A small waveform autoencoder, trained from scratch: batches of 64, trained on chords played on synthesised instruments.
Rows from block 3 of the decoder of a small waveform autoencoder, named by matrix and row number. Rows with one number belong to one channel. Each number is 128 + 32 x the weight over its row's rms, rounded and kept within 0 to 255. All counts start at 0. Numbers have three digits each.
After each channel's rows are labels from the 100 clips, of 14976, where the channel reaches its highest value: "responds to" is what is common among them. Only what is clearly more common there than usual is listed. The data: chords played on synthesised instruments. In brackets: how many of the 100, against the usual share in percent.
# convs0: first width-7 conv (decoder.decb.1.0.convs.0.weight, 256x256x7, each kernel summed), inputs 86-171
# convs1: second width-7 conv (decoder.decb.1.0.convs.1.weight, 256x256x7, transposed, each kernel summed), outputs 86-171

convs0.171:126115088140112109148103103106172164134143140124091092129108100125146145091166070165128035104103049128079113127145128123136100136109128107118122128134070188116170113156146177108135148111131123163133164103094130125101140099130133171121137109162150115099097147
convs1.171:194078163120141148091182144121120190142154101095153104107125148154093124134092160118115122079131089144157060136135148098120140152195109127154072158104162105082084178118127050123123106166079122141099119164144149183165092119096142100158156121149135163146191131
responds to: clipping (33 vs 7.9); text has "clipped" (33 vs 7.8)

convs0.213:130134124123130141138137137135101129133124111134134137131106106140141121124122122138126134120120118128125135132128128135136142131143116110131133130112133127140156120127113126132135121120138121236131130120134111137130142133133092126121114137122123127137129127
convs1.213:116172161100134056110107136120157159144177173152138128132159166144175120132152151136138142146153167108126162159175155089111137155146175152188139113197100181140083166156110104176126090140117170198094106150188167132148202171132182156143123179154141153144148184
responds to: quiet level (91 vs 28.7); block (71 vs 25.4)

convs0.64:137124183128122074117126159101195115125222172098139105116185234120159153151164145099137120125129162122196129102095141100119134193141156168209129123255154169122137125133111130129144092123111150128129100138187165142133141189095219131154156097160167169138125210
convs1.64:165093106094149134142147051153083148107094125173101145120102104202094155097147108148200122108144086097105178145145107194135088108152142129118122155121120086117133155117094125130073178108141090123108122141110102107111069147164092094078140099152134061122123126
responds to: the note B (89 vs 29.8); clipping (48 vs 7.9); text has "clipped" (48 vs 7.8)

convs0.236:115106151122134098146132150109167064157245153114140097147136150149142101158139136095129088133139142132123123179145166118139157154140149143132134111141177147094118076152141150141130114135122108062137114141181178159125140128111197164129130107123132127138123255
convs1.236:142096111130127167148136100151149201146090165143151121165166153119114158114143121094062140137162141133117103100144090138098096113097145134109114110123083138086141131127139109116117136133091186118173155143096126106149060140154123125129115112102140181157161110
responds to: clipping (84 vs 7.9); text has "clipped" (84 vs 7.8)

convs0.247:159069158106095088138098153136103121133163134072119137123115131133120147161156118101167056097125108123171139103091112100116131161149114129162091113169210122135133169169116133123117071154147146061077060168132109137127143145101141075133188109132150130115115201
convs1.247:151064142101096139109137076096128105168140162146095107145167162140081156117168154126190174151147140112140168156118127137108081149107152155135157119144127117096167112074111137129121153103113147117134114128100139092091067150163104132096156067134139113133099120
responds to: the note B (67 vs 29.8); clipping (63 vs 7.9); text has "clipped" (63 vs 7.8)

convs0.27:096122141115121141156126096129097158145154111093105111132134099135127125116165143138110209220122116127103116118121123137107135115118132120163140121144192104085149130093117108116145123116110107178137131109123154144122135094137105159095167106115122187121084084
convs1.27:163103158145139133120169087142164161152147162113090097079177156147105128136129148098128105133154148116161102129144121100132099133158141159129100150120148131110083140143145146155084125160101172144144110171128154123122077121139135117119137098126098140155157159
responds to: the note D (79 vs 29.9); clipping (40 vs 7.9); text has "clipped" (40 vs 7.8)

convs0.12:131140218147144092122156164120196147154158180129134125166172126125147149196122200116153142172164197156139122119118171135134133159154207180167142139167159188123079172155166146135124097162111167134105119146200181120148156142114201167107175113152159173150153161
convs1.12:103109111069063172110100076091106069141119132093094163080130114130078170089145120142149098077096120102131117120088106130118088145106120135092134096125111093106149082096073200092134150082147151127107142124078140103092078139148072080128150062164150133100108112
responds to: clipping (96 vs 7.9); text has "clipped" (96 vs 7.8)

convs0.163:108128115106101152106129129107108093154102255148106127078103093154180073087081127132112117096120229115095088143118104128140137083157079100097097166087095119130122093097139228137122108148140161143163165122154093101178148099128094136121118099068111145136134081
convs1.163:172090189142142135092148169131155237132155098127134123146120164129082142149133181122122160172161114139154107108167159118113137120143142143151156086126122114081107182129160017151123097142049135134104136160164146161148091130102157117110162163132148158164171150
responds to: clipping (63 vs 7.9); text has "clipped" (63 vs 7.8)

convs0.75:091129102146107073174122103131159169172114149138094114092165140143108105134207123131165154156136148094126126124132114108140108070126183123175117129167146123171123134120114121146148097121150170161127098129118192086115156148158186141124167113150099120132138151
convs1.75:195094121124113133099163096063130116154146154082155108119143105118118174129156133154119187112120125096185138151144101127122092135099123181117108148107144126095054125114130108094131117131080095094106065143132112164136084093115144078109210078085197128158110148
responds to: the note B (80 vs 29.8); clipping (69 vs 7.9); text has "clipped" (69 vs 7.8)

convs0.188:115109176072122145128116170125126093127187161145127106160143179147138033109096107093078091058137199126075119153117142110110152164147088107153088137085153123134116126126128148138135094134117119073100136088171104131155166111116119127139071103065097147138108155
convs1.188:199086153178157150117150097116155241158115132124137139141136134106090131140162175116168185198154128123136120162162133140148072108119167123106148132122104127097114179123172063132132139139078144120129166172137122124126075124109143151120176127101121142116165138
responds to: clipping (88 vs 7.9); text has "clipped" (88 vs 7.8)

convs0.134:127145148094130081113109140140183154123219143142109123094200241138140119141152095095097138150111159127119121135121159120111134156142145127212138101206103166140140120133106110139109116109099146134133120113162221136117140222127208136152070121177116139152122219
convs1.134:154092119153135173152192067163104126097088103095170166140108097130084163143098155121146080082180130160096133133120119169131133131110091108113118181084119092066121136100132188109134194147169107109155153126086160105174071117176102145096133133132132132060126085
responds to: the note B (72 vs 29.8); clipping (42 vs 7.9); text has "clipped" (42 vs 7.8)

convs0.31:103154144130124159132105142141147058113132248130107139098151081116157103137067153075133043107108227151118120123125151152107140139122122169060101167102117127135145102119158181151139125156171179041158175092131112116165169131093122101127120106079103128124165096
convs1.31:186084174112141143090124123111144226141144108139135139157150151134064157136176163128163159164175107133151113128150153123115101113146148142148168089138113114086086184122146025133106135127044128133082149166142156144148067131112125130115170151142147143152139129
responds to: clipping (78 vs 7.9); text has "clipped" (78 vs 7.8)

convs0.234:139130102180080045150215133104124125115154228130095084121141141135184080110130163160101185050129119117125124164121151131123142089157151156170113110183136137142092127127155106139184132135130098038180106151195217122156155134155204144157071129146086106137121081
convs1.234:111153125156154135098093123127156203170095139068156124104169109112109137152139100134068171161144158107091071152177134112128077135096106159107126143091086111148085154149212110146074091138054130098160144120108132097118110087126165176129148168076150124112134141
responds to: clipping (98 vs 7.9); text has "clipped" (98 vs 7.8)

convs0.101:138139118130139157128140141139105132126135115136144134135095104140144132131134127137132138123130113138129139145138124138136139133142119116110132125110109126144156122134126127143138127130143127238133139134127104147136141122135080131131121143115129137144133141
convs1.101:116170167111124051119099131114168156150161181148134118129168177149176117134158145129140142147151171118118163153175150083110135157153177147188143123196099187137086160153112119170126097141127161200102107147179170133149193177144184163142123169156133146141132187
responds to: quiet level (90 vs 28.7); block (69 vs 25.4)

convs0.55:103137188080139058106136143154190144138193176125105098138074241138145077202141160090114157143149215092141134117090171103124124098121169141214130073197112140135129133128078115135117090106119098132128061123203182129148149192115163132145079107160083147144141167
convs1.55:157045078116130159126184080131113103146093137101143152134139103118084144094110148129139070115157106152149162077136076213119114130139123166111150135110114112060132084095112150149136167138146150121144124150110124132112068123202114082070140099101121158135091129
responds to: clipping (82 vs 7.9); text has "clipped" (82 vs 7.8)

convs0.34:122111140104114127144126135135101139126116101120120123119110106127136098110105116131104121096117115109121105117120119120120134119129107101141123115111160124127160122115099131122125111107128113225126113105139104116125134132127105094113100118116103129126124105
convs1.34:112163163106119055118096143119161158134171180145123124121161176153177108137154148117132138148153165117129160142174159083105151159147178146193143117199107182141103157156108111170127093136119171198101104147179163127143196173132184164136123173154127146146152185
responds to: quiet level (93 vs 28.7); block (69 vs 25.4)

convs0.130:123120167140133137127112166156150078104142184143090115108093084123187106120086102091118031119136173163109106122118108141102125133108116111105112147086154123121150115134147164139131121109164172026138157104144124134167164115088100087096108086089124223160132128
convs1.130:165097146134136143097121127113131223161149116139136121164147170134075167134157165143147167164178117154134137134145152131135095121139143136146167098135102121087100169111159077143112122140040107127115157165136158117127058139135141155131164160130149138151126139
responds to: clipping (71 vs 7.9); text has "clipped" (71 vs 7.8)

convs0.62:120117112194081099164179118098218156141115152153138099131139080106132139105178137218117153166157098112141106112170090118144112053109170169118142079113158153139136116119158129134175162119147136119130100158099177106124154134165158147114147127181112175115127106
convs1.62:147132101166145110089098103098129114163130140081086071097131107127147097122159100179125195140101137056146139146140125076147080140082114152104093145117143114141076108137160137106099085125068102123120097136124092147081107085103144135116175130077131100161129155
responds to: clipping (79 vs 7.9); text has "clipped" (79 vs 7.8); the note B (72 vs 29.8); root: E (26 vs 8.3)

convs0.224:138164151139162130164143156179147183161114137163142158145169148178146115181137138189135138152179126182136166161171152165152183147187180150093156166134104155183110160160174120184114155159159141122095181134169158150158179166144173163133112162149113144176159182
convs1.224:117097104143086172113110099132103084109125084096092107090120114089096143114090102145088112120103118145104076081076123121098111126079072106114124136090133084082121113090102193070117140117120110102171159089071153105088059114111094138113107129169122109079092079
responds to: clipping (100 vs 7.9); text has "clipped" (100 vs 7.8)

convs0.165:147107117136124103152132137123027142133116130166133128191133116122139115128153161127128141150090103109117151121106128142160148120154104118121077114072218147147089162158136151120190099173099071085145052195113102125147156130152097133119126124096136101134106096
convs1.165:136082149141123120096129095074184121182135176090126115118167131150110163122150152156118176191149169107159135160131120106120083152092152170120150099140088131095108130123141149141107129126095156130138121159120121106115070130140150151110156128101150144142134165
responds to: clipping (86 vs 7.9); text has "clipped" (86 vs 7.8)

convs0.244:164103157149146138184146150150139135131104119135181108144170154121143165097114122252139054104086178125176117126181136148111156135116145144131208122147111148162178135113184079141120128063121080120105128120119086150138133119100144124108159201135165098155170133
convs1.244:075125114146157127069060096142153146154144156060120106097154130076152111141109117187087196206122166085100132100086129097131099153096084126119129101095132111112109145152164171098073103137077138186182139105085152128121080128129141161128112166107105138122133136
responds to: clipping (94 vs 7.9); text has "clipped" (94 vs 7.8)

convs0.89:135141121133137161128133144144107128125135114138133133134097104140145131132132125135126141120126111134132139145138121139135143135143112121106126131111107124145150122137119124144140135134141135233138142134130103147138138118139072131131117143115128133145133135
convs1.89:121171171109128058118101133111170150147170176154136130132170176148168113135154147135142137151150164114124166157175152094110130170153178153184148125196094180135086159149111122169123100138123167200097110149181161133146206173140182169141128170158146148134134185
responds to: quiet level (92 vs 28.7); block (69 vs 25.4)

convs0.21:164116104149117131166185112114192130134093221137156121123147161131198145120107107255130165092195178117186145136131122138071139098102139118160151112140163159115149137125114232143124153115154125222191144127102138110121118140149133151113146160132175174122097137
convs1.21:155130138127147115078122141130147218176150106128099097101137142139100124129122114143104151147116080096137088152158125099138109137182113138143101124117156076147107186125133019121084105148067109134087109139130115125136092108119149114133147161133141141150147154
responds to: clipping (52 vs 7.9); text has "clipped" (52 vs 7.8)

convs0.219:105119108113142135134110137144151123114141131119107124127127100124115145141172150140129170255148128131151128126115118121122136160110135109132139117136164151135108116102119125143116124125128118121153123123135105128120122132125116243099121119126108161142123136
convs1.219:091099151108087099131114104118173123174162183001117077027193173154127125123129126121092062109129130099147102111129119105084127145097152173139127108153118153100133160171115200123137088099151198179131122124141126113103109146142138123132110069115131142075127149
responds to: the note D (63 vs 29.9); clipping (53 vs 7.9); text has "clipped" (53 vs 7.8)

convs0.103:134116168148121059067109117130150121103152149099112093119102205118147087190143140097118121136145169110150130095120164077121138148091147126207070101168103145113076167114145124126095094149081126087100120139168158156119137142067134118142107136132104123110112114
convs1.103:187099121155120171158140102149133119140044120177083143142113093123089112118159157114210140187146119129107114134153141149171117085073129101057146145092153114134125129148148095128142181144154117089129158156085129144126076105107088151051147083106093101134132094
responds to: the note D (63 vs 29.9); organ-like (25 vs 8.2)

convs0.217:124104129096108152164119128117090140112054076141123111131106094125139079122116129126120134093114086135119116100138122148126133099140085134103129140048197111125132149143082140119139159141123123209115108123126128127139129098153061104139129114123094148108125008
convs1.217:129169151143137054107096118106158139142171183151140117129159161156193113132163135134145136146148176101123167175167148096129127170130177159186149137202079177142088146162106127169107088140120161179102101166175134118115194162128186153145149156134150132155155183
responds to: quiet level (76 vs 28.7); block (64 vs 25.4)

convs0.96:099096127118129097165141105111165180134104140144090150106108081169099118101127123076127036083146141108112091123159113138138101090129156103146148152169100173123114158141125160135078186153146132160107123136101139040169156136181148201108123087125151132097111208
convs1.96:187135143138114122101117100114115061189161138114127123101189146094072150134169185128174159178116148124181121130094167058127092124050104157137157115120169136101073091111109135068143125107098132156106063157119156197094055121107105112113170060150140130101134108
responds to: the note D# (82 vs 29.4); clipping (56 vs 7.9); text has "clipped" (56 vs 7.8)

convs0.113:133138120132135153130136141143105130130136115135137135136096103140141127128130125141126137124126116139130139143138123138137138130138115116113133131112116124142154125135124125140133131127140132231131134134130100145134140130133077128124116140119124131140134137
convs1.113:111167167113127060117089134115163161148176174144126122122167177153180108139162145128135136154153177117123157152178156090105147165154174150192147118199104184136087160152117115177123092138124170198103111149180165127154200169138187166136122170148130148145151184
responds to: quiet level (91 vs 28.7); block (69 vs 25.4)